{"dataset": "fractals drawn by 1,000 iterated function systems, in grey", "norm": "layernorm", "upsampling": "nearest_conv", "residual_init": "zero_last", "lr": 0.002, "one_sided": false, "lr_schedule": "cosine_restarts", "final_lr_fraction": 0.01, "weight_decay": 0.1}
Rows from block 7 of a small class-conditioned image diffusion model, named by matrix and row number. Rows with one number belong to one channel. Each number is 50 + 12 x the weight over its row's rms, rounded and kept within 0 to 99. All counts start at 0.
After each channel's rows are labels from the 100 images, of 14976 (inputs lightly noised), where the channel reaches its highest value: "strongest on" is what is common among them; "peak at" is the part of the image that holds the peak. Only what is clearly more common there than usual is listed. The data: fractals drawn by 1,000 iterated function systems, in grey.
# convs0: first 3x3 conv (model.decb.0.1.convs.0.weight, 96x96x3x3, each kernel summed), inputs 0-95
# convs1: second 3x3 conv (model.decb.0.1.convs.1.weight, 96x96x3x3, transposed, each kernel summed), outputs 0-95

convs0.66:60 62 45 37 64 35 61 62 40 55 34 42 49 43 54 61 29 29 51 68 35 55 59 48 57 44 51 51 50 80 60 55 59 49 18 51 48 64 46 91 35 48 50 61 56 35 52 57 38 65 62 70 57 46 50 41 37 45 73 55 53 46 56 64 50 50 35 33 47 54 34 40 51 34 39 66 40 42 48 56 35 64 54 44 43 50 46 47 53 46 33 58 66 28 35 44
convs1.66:32 56 77 45 49 37 49 31 64 60 60 41 54 46 50 54 58 67 58 71 40 45 60 46 41 54 65 42 47 59 65 45 52 39 62 65 13 43 70 48 66 64 52 42 40 59 50 38 60 35 31 35 59 63 45 56 54 47 44 52 45 59 45 40 41 47 39 68 68 49 60 54 31 45 62 34 30 64 66 54 60 63 63 74 61 46 48 49 35 40 60 32 29 56 52 58
strongest on: three maps
peak at: bottom right

convs0.20:82 60 37 54 37 46 50 52 61 50 47 56 48 21 40 40 58 52 47 34 41 70 45 45 44 51 51 60 32 69 46 48 38 49 64 07 46 32 61 43 57 71 48 49 55 30 49 43 42 34 45 43 38 51 50 55 49 60 48 18 62 37 41 57 51 36 41 49 40 63 52 54 51 41 17 45 53 40 53 64 48 43 38 47 45 46 63 38 42 44 56 59 43 73 50 59
convs1.20:37 36 63 42 56 67 39 36 61 64 49 56 63 72 47 69 59 52 72 64 43 49 41 64 43 73 43 41 47 58 51 58 54 34 37 62 39 54 33 39 52 53 65 23 49 65 44 38 62 61 57 51 30 49 62 42 43 60 41 65 22 53 47 54 47 73 32 79 60 48 52 51 58 73 41 62 57 62 59 50 60 59 56 61 50 38 34 62 65 47 52 50 52 30 54 62
strongest on: two maps; sparse
peak at: centre

convs0.79:55 38 61 57 36 66 52 51 38 39 38 63 55 39 71 24 52 66 65 69 44 76 36 52 45 46 62 49 43 55 37 43 35 37 53 59 56 53 50 40 62 35 63 62 59 62 66 56 38 59 44 55 73 39 45 51 54 33 44 69 61 26 69 50 48 57 68 56 58 52 46 52 58 48 45 53 79 58 51 47 38 55 35 69 49 32 67 59 42 41 51 76 57 41 28 55
convs1.79:57 60 47 64 45 47 51 56 45 55 63 40 43 60 38 45 50 30 37 41 53 58 57 51 49 54 36 35 52 39 50 57 74 42 44 64 43 63 42 65 44 61 45 45 46 63 42 50 86 33 45 33 57 71 57 45 46 62 48 34 46 42 70 48 56 41 29 39 43 49 55 55 39 39 68 51 47 26 54 60 51 43 65 16 44 79 29 40 63 46 39 32 41 56 63 69
strongest on: dark on light
peak at: centre; middle right

convs0.55:54 30 38 54 73 53 52 50 46 75 46 54 57 53 55 55 59 51 53 46 67 47 48 43 57 39 63 55 46 59 60 58 45 50 65 57 43 86 84 48 58 50 52 43 49 49 53 42 35 53 33 36 63 55 49 60 49 53 37 67 60 54 59 39 34 54 44 22 49 51 48 55 38 47 55 78 43 17 45 41 55 55 68 48 47 57 25 57 38 72 24 67 51 53 46 59
convs1.55:54 50 44 51 43 56 66 68 57 41 70 57 36 65 48 42 49 29 49 68 74 51 34 56 53 53 50 56 51 55 32 45 43 65 51 43 48 37 29 60 49 51 55 54 50 45 36 52 60 38 66 70 57 48 52 46 59 56 65 42 69 48 46 30 59 75 63 62 61 45 57 71 40 67 53 51 54 92 44 61 47 56 51 59 59 31 26 43 50 35 50 18 53 40 53 53
strongest on: dense
peak at: centre

convs0.78:50 33 31 22 59 43 61 42 84 36 54 42 43 51 54 56 57 64 48 45 67 44 56 56 60 63 49 52 42 33 46 69 48 64 67 75 42 68 56 56 40 51 59 60 54 52 43 62 32 58 52 59 51 44 58 37 50 44 37 33 46 50 51 89 46 47 55 66 58 52 73 46 53 43 62 41 47 41 37 47 48 51 45 41 10 45 49 63 51 60 45 43 49 62 62 31
convs1.78:33 47 60 49 72 48 51 52 25 39 52 53 65 68 52 53 58 52 67 49 40 55 54 55 48 39 54 61 78 63 54 37 61 30 57 42 57 55 49 45 60 70 42 37 46 35 53 47 73 34 60 21 36 57 64 47 44 55 55 68 57 55 37 28 63 65 43 47 54 48 37 55 61 61 32 53 48 69 60 64 42 50 51 65 78 58 61 50 57 46 50 74 56 23 45 54
strongest on: dense
peak at: centre

convs0.47:49 52 22 35 41 56 55 50 40 42 44 64 39 66 71 37 65 49 46 62 66 30 54 54 35 84 35 53 55 63 60 50 49 52 61 44 56 55 43 41 42 38 49 54 63 47 53 36 59 67 64 49 56 30 47 39 70 47 45 42 55 40 30 41 43 44 74 61 38 45 42 44 37 80 56 79 49 55 56 54 53 57 63 67 44 58 46 54 65 61 38 64 75 61 51 49
convs1.47:44 42 60 42 53 54 42 53 59 66 56 47 50 44 51 55 38 48 57 37 27 48 40 55 68 18 70 55 50 59 41 53 51 49 52 51 30 46 43 53 33 59 59 47 50 50 57 64 39 36 51 41 44 53 53 59 40 60 55 45 67 53 61 46 49 75 56 21 72 58 62 51 45 48 61 22 52 31 24 35 57 35 66 45 59 41 60 53 45 49 79 40 24 60 23 51
strongest on: sparse
peak at: bottom right; bottom centre

convs0.85:51 49 39 50 60 60 74 63 62 59 37 69 45 57 54 61 50 21 72 41 72 65 58 31 46 31 51 54 41 63 46 62 27 54 50 56 50 64 22 63 61 34 46 39 62 32 55 41 51 45 63 68 62 53 45 49 62 55 70 53 43 48 44 38 39 52 28 50 52 49 26 66 45 49 73 49 65 54 43 50 56 60 52 48 51 41 26 45 51 46 59 65 61 63 36 38
convs1.85:42 30 55 27 64 47 65 44 34 67 53 41 53 54 50 63 66 88 32 61 46 46 16 64 53 63 45 57 62 43 47 36 60 28 53 47 36 46 62 47 56 47 60 47 44 46 50 42 60 42 37 51 45 53 66 66 64 52 56 43 43 38 50 42 55 65 64 65 53 44 33 54 49 58 24 59 55 49 57 65 59 55 56 47 44 71 68 76 38 56 30 43 44 53 61 61
strongest on: dense
peak at: centre

convs0.51:58 44 27 63 59 42 58 48 99 56 36 60 41 54 42 56 52 58 48 54 49 59 70 41 44 25 53 47 68 62 67 59 39 58 34 49 56 47 65 70 58 54 60 34 51 39 52 38 41 48 34 59 56 31 41 49 48 39 46 46 50 47 51 57 45 65 42 58 63 50 47 44 47 54 31 51 73 28 35 46 54 51 38 54 53 76 62 35 41 38 57 70 38 59 40 50
convs1.51:60 61 65 46 50 82 75 54 19 47 48 44 31 49 29 41 34 59 43 46 45 44 31 23 45 51 45 72 37 48 49 55 35 53 46 38 36 52 42 72 40 55 46 43 53 56 56 49 60 30 67 53 66 73 40 48 45 76 55 48 45 43 49 60 50 41 43 71 49 55 56 56 49 52 42 49 49 56 49 62 57 59 41 21 44 21 49 62 50 51 53 36 62 46 64 58
strongest on: dense
peak at: centre

convs0.73:47 58 57 47 45 48 62 64 31 17 47 35 52 27 52 49 45 57 54 57 39 45 54 34 56 48 29 42 36 36 71 51 47 58 50 37 43 58 36 21 16 42 66 45 33 54 37 58 48 63 34 50 34 59 61 54 60 56 35 47 29 48 58 21 33 57 33 54 46 36 51 43 34 70 65 57 43 53 49 45 44 47 54 50 60 54 36 44 33 40 61 55 58 51 62 60
convs1.73:60 40 35 63 44 50 57 48 66 81 58 58 51 73 37 52 65 31 46 53 63 51 43 70 38 50 64 73 57 57 39 32 60 43 58 44 53 51 57 48 70 64 33 50 67 53 58 48 41 34 66 47 57 47 44 56 27 35 58 39 60 61 49 57 48 20 61 47 44 54 51 72 45 52 42 54 56 31 40 40 56 61 55 50 39 47 57 58 58 71 34 29 44 39 24 62
strongest on: dark on light; dense
peak at: bottom centre

convs0.49:39 52 51 26 54 58 80 60 63 54 55 45 61 53 44 11 51 60 46 30 44 37 60 48 56 65 41 48 36 26 56 56 39 68 49 44 49 54 50 41 34 49 66 36 25 60 47 46 48 65 63 56 29 46 69 30 53 56 44 26 56 56 50 50 38 51 54 45 46 75 57 50 54 50 54 58 51 38 45 54 65 39 47 41 41 53 39 72 80 47 60 54 57 61 47 61
convs1.49:62 50 52 57 56 47 44 51 33 44 61 55 38 67 48 45 66 25 58 76 39 47 44 39 61 33 56 47 56 63 42 51 62 24 62 47 51 57 44 56 48 65 30 61 55 48 48 51 65 30 55 35 61 51 24 68 53 48 64 75 63 56 61 32 75 36 49 76 49 38 62 48 42 49 46 54 41 57 66 35 53 62 48 46 47 46 56 18 31 54 39 41 41 38 37 53
strongest on: dense
peak at: top centre

convs0.48:56 62 36 62 70 60 65 53 31 55 61 59 44 57 71 28 52 48 49 60 49 41 68 61 64 50 65 41 59 34 58 31 58 70 78 61 31 60 50 40 42 75 47 45 64 57 54 56 64 50 54 31 60 55 51 31 72 47 61 59 67 48 43 40 36 45 64 59 70 60 31 48 47 65 52 70 49 51 53 47 51 63 83 36 47 48 46 54 45 56 54 65 56 52 55 43
convs1.48:63 55 73 51 26 54 52 46 55 43 58 27 58 55 55 28 54 54 66 58 32 45 35 60 53 40 48 51 35 57 39 55 23 39 34 42 60 43 35 49 60 43 49 45 46 55 41 39 53 32 41 82 25 64 60 63 64 50 66 57 72 53 54 54 63 40 22 51 36 52 42 46 51 47 48 51 50 48 58 26 42 52 45 49 65 60 39 59 48 35 45 32 55 28 68 59
strongest on: sparse
peak at: bottom centre

convs0.42:76 46 23 63 48 54 56 60 52 51 34 40 43 46 28 77 49 27 50 66 58 35 27 61 39 48 58 51 42 52 50 48 51 49 42 43 35 47 64 53 44 37 50 45 41 52 40 42 35 58 38 44 46 67 60 47 54 63 37 27 52 34 41 88 62 46 29 67 49 48 59 45 45 59 47 46 48 38 54 43 63 69 32 53 46 44 25 67 61 41 67 55 38 50 42 54
convs1.42:45 61 74 44 38 42 59 30 55 48 53 49 62 67 62 56 52 55 53 53 50 66 57 26 57 33 41 47 43 49 46 47 61 72 54 60 53 40 24 43 41 39 54 60 66 60 45 72 58 35 64 29 46 34 49 40 61 52 54 46 46 58 41 19 30 37 44 24 40 60 52 61 53 39 43 59 54 36 59 73 33 54 51 74 51 50 69 68 44 39 39 64 44 52 50 66
strongest on: dense
peak at: centre

convs0.94:37 66 36 50 52 53 65 40 51 66 43 62 52 74 72 45 70 63 51 42 72 46 54 49 50 35 52 50 63 42 48 52 54 46 61 56 43 53 60 36 29 33 59 39 55 54 46 79 60 42 80 50 74 57 48 45 40 47 33 72 46 53 45 50 51 52 59 62 42 44 71 82 34 55 58 67 64 59 48 48 50 62 54 28 46 60 50 67 48 56 47 64 74 61 49 56
convs1.94:51 66 63 61 51 43 64 65 63 28 72 43 50 32 41 69 54 35 48 70 33 54 60 61 54 66 40 43 49 68 57 54 39 42 52 58 41 48 36 60 49 57 46 53 46 67 57 22 48 64 41 52 48 43 46 52 51 49 52 57 62 55 43 51 48 45 60 42 55 59 50 29 52 66 46 50 69 05 48 45 43 27 43 72 42 27 40 31 57 52 40 44 30 53 56 65
strongest on: dense
peak at: bottom left; middle left

convs0.10:37 51 50 61 43 74 59 35 23 42 47 55 53 57 64 43 31 33 27 21 40 29 32 49 74 32 39 37 61 60 53 53 46 52 47 51 47 46 24 57 56 43 49 66 57 66 52 31 56 38 67 70 52 55 63 40 48 56 29 62 61 38 44 63 42 59 73 40 41 60 47 52 46 30 50 53 64 55 57 53 64 42 45 48 54 41 57 36 39 44 45 41 61 32 43 51
convs1.10:55 38 43 39 36 29 38 56 61 56 51 52 50 34 51 33 59 68 71 65 45 51 47 41 41 71 53 81 41 53 45 41 52 36 53 57 52 53 62 55 52 39 64 37 57 43 42 55 43 43 47 20 46 40 56 62 37 42 58 23 48 36 39 55 72 56 31 72 47 38 61 70 29 61 37 50 49 52 45 68 53 55 46 43 48 80 63 69 52 63 50 61 50 62 66 47
strongest on: dark on light; sparse; two maps
peak at: bottom right

convs0.30:24 51 49 89 32 58 37 47 26 45 53 52 44 64 39 43 16 39 46 38 53 34 42 45 65 69 50 34 41 49 50 60 48 42 75 62 37 42 35 61 53 75 45 50 62 54 45 47 63 35 39 33 32 62 39 51 33 51 59 42 47 45 40 57 54 50 52 44 54 42 44 41 42 50 38 57 37 42 43 67 44 37 46 42 52 42 49 24 46 50 27 56 47 39 55 64
convs1.30:56 52 30 41 63 62 60 66 35 46 25 46 49 32 43 40 85 47 52 46 51 56 55 22 42 39 37 50 54 54 72 46 67 34 32 48 56 39 59 57 37 67 46 64 42 83 42 55 51 63 44 61 57 53 49 46 53 52 46 38 41 48 29 31 50 55 45 69 48 50 68 37 53 26 56 48 42 64 39 58 69 60 48 42 64 51 70 48 46 32 58 60 42 49 42 55
strongest on: dark on light
peak at: bottom centre; centre

convs0.90:35 24 52 48 63 58 62 45 53 36 46 50 62 38 73 54 52 69 57 45 51 48 53 58 48 42 53 50 33 61 60 56 54 66 43 44 30 24 40 44 43 36 58 70 29 83 45 41 60 55 36 57 58 64 41 53 52 53 65 57 68 41 49 32 34 47 71 60 54 43 39 76 39 54 31 54 63 44 55 48 43 51 67 43 64 64 25 45 61 37 68 56 48 54 40 59
convs1.90:60 51 54 74 40 40 25 49 55 55 64 57 25 55 29 62 52 47 40 48 47 34 48 14 61 61 56 60 58 52 34 48 41 48 79 32 53 58 74 57 43 66 55 21 71 54 33 62 52 33 48 53 40 39 73 55 63 54 36 39 47 59 57 60 45 54 22 40 41 45 52 59 58 48 60 40 43 54 48 53 54 52 48 53 45 31 65 62 48 57 53 52 58 46 58 39
strongest on: sparse
peak at: bottom left

convs0.70:45 41 45 69 50 36 27 50 59 42 79 52 42 31 34 33 62 66 48 48 62 47 52 46 46 61 38 55 53 33 60 57 29 61 56 46 60 53 40 50 64 27 54 60 39 50 41 23 54 41 58 42 44 43 60 33 45 65 80 48 48 29 57 32 48 46 39 76 61 42 63 38 52 54 70 61 30 42 51 56 73 55 62 57 60 61 59 56 41 60 55 42 48 43 39 64
convs1.70:49 59 44 50 50 54 61 47 48 65 63 62 54 61 60 59 56 23 45 59 33 58 86 39 51 40 53 52 55 72 34 55 72 53 63 42 44 42 70 57 37 48 28 41 48 50 55 76 38 46 51 71 42 61 42 63 48 47 29 66 58 66 59 59 41 66 64 30 47 55 43 60 36 66 46 46 60 38 55 45 33 36 34 38 42 41 27 41 59 42 63 48 50 66 60 46
strongest on: sparse; two maps
peak at: middle right

convs0.39:21 31 35 46 46 39 58 73 56 64 48 54 43 63 45 34 48 58 50 54 41 56 64 53 50 37 45 65 60 49 48 45 72 37 38 20 67 34 48 42 49 20 61 56 37 55 42 72 39 28 47 47 39 48 51 62 45 39 39 29 28 50 46 39 49 59 53 65 25 47 55 57 49 25 47 52 64 55 51 49 52 53 49 51 66 44 46 60 61 23 57 51 48 68 53 47
convs1.39:54 52 56 53 61 60 53 34 50 31 60 58 64 44 71 58 58 48 30 70 55 50 34 33 43 65 56 14 59 54 50 42 17 57 49 71 36 50 35 66 61 54 40 45 63 56 56 25 64 69 47 50 73 51 47 45 60 57 71 54 68 60 51 63 42 51 50 46 73 55 55 33 32 61 48 60 47 39 46 51 35 64 55 52 41 50 57 40 43 59 29 45 54 41 42 50
strongest on: dense
peak at: middle left

convs0.50:43 56 54 36 53 52 61 71 58 48 48 37 58 33 43 40 51 72 64 57 63 34 75 53 49 32 36 48 38 57 37 57 41 52 41 49 61 16 34 40 57 39 42 45 54 64 59 58 70 64 36 54 45 58 62 46 52 50 57 45 38 35 61 47 28 52 45 52 41 50 43 26 55 50 35 62 75 35 43 46 32 48 66 54 52 74 25 60 51 27 59 45 50 61 37 58
convs1.50:51 43 41 57 60 47 42 39 41 64 52 54 20 70 59 56 48 26 36 57 28 48 35 49 39 56 52 51 57 49 69 51 62 47 62 50 53 63 68 59 42 50 66 59 41 45 37 47 18 18 54 63 24 53 48 52 40 59 39 54 43 52 49 66 63 44 66 49 48 56 51 74 45 38 51 40 47 60 62 63 77 49 41 47 42 32 80 42 57 55 55 63 45 45 56 40
strongest on: two maps; sparse
peak at: middle right

convs0.87:42 68 33 56 54 36 49 56 55 59 47 60 21 57 63 44 56 44 54 59 57 50 55 39 51 29 49 35 70 68 42 46 28 51 47 73 32 52 29 43 35 45 58 48 45 65 51 33 53 37 47 47 55 67 62 64 34 51 52 30 57 37 50 36 61 71 79 53 60 62 47 58 40 43 61 47 28 43 41 56 63 39 79 48 61 61 38 46 64 28 55 50 50 57 55 42
convs1.87:42 68 45 49 55 58 41 50 41 55 74 50 63 32 49 51 46 72 43 47 34 58 47 67 60 57 65 52 51 62 58 60 59 49 60 48 65 53 51 50 79 55 39 54 44 33 45 81 66 53 65 55 51 32 50 29 44 49 43 68 56 32 57 59 52 74 24 42 45 53 40 56 47 54 45 67 39 42 44 46 30 51 46 47 27 38 37 48 60 62 48 14 54 50 61 62
strongest on: dense
peak at: bottom left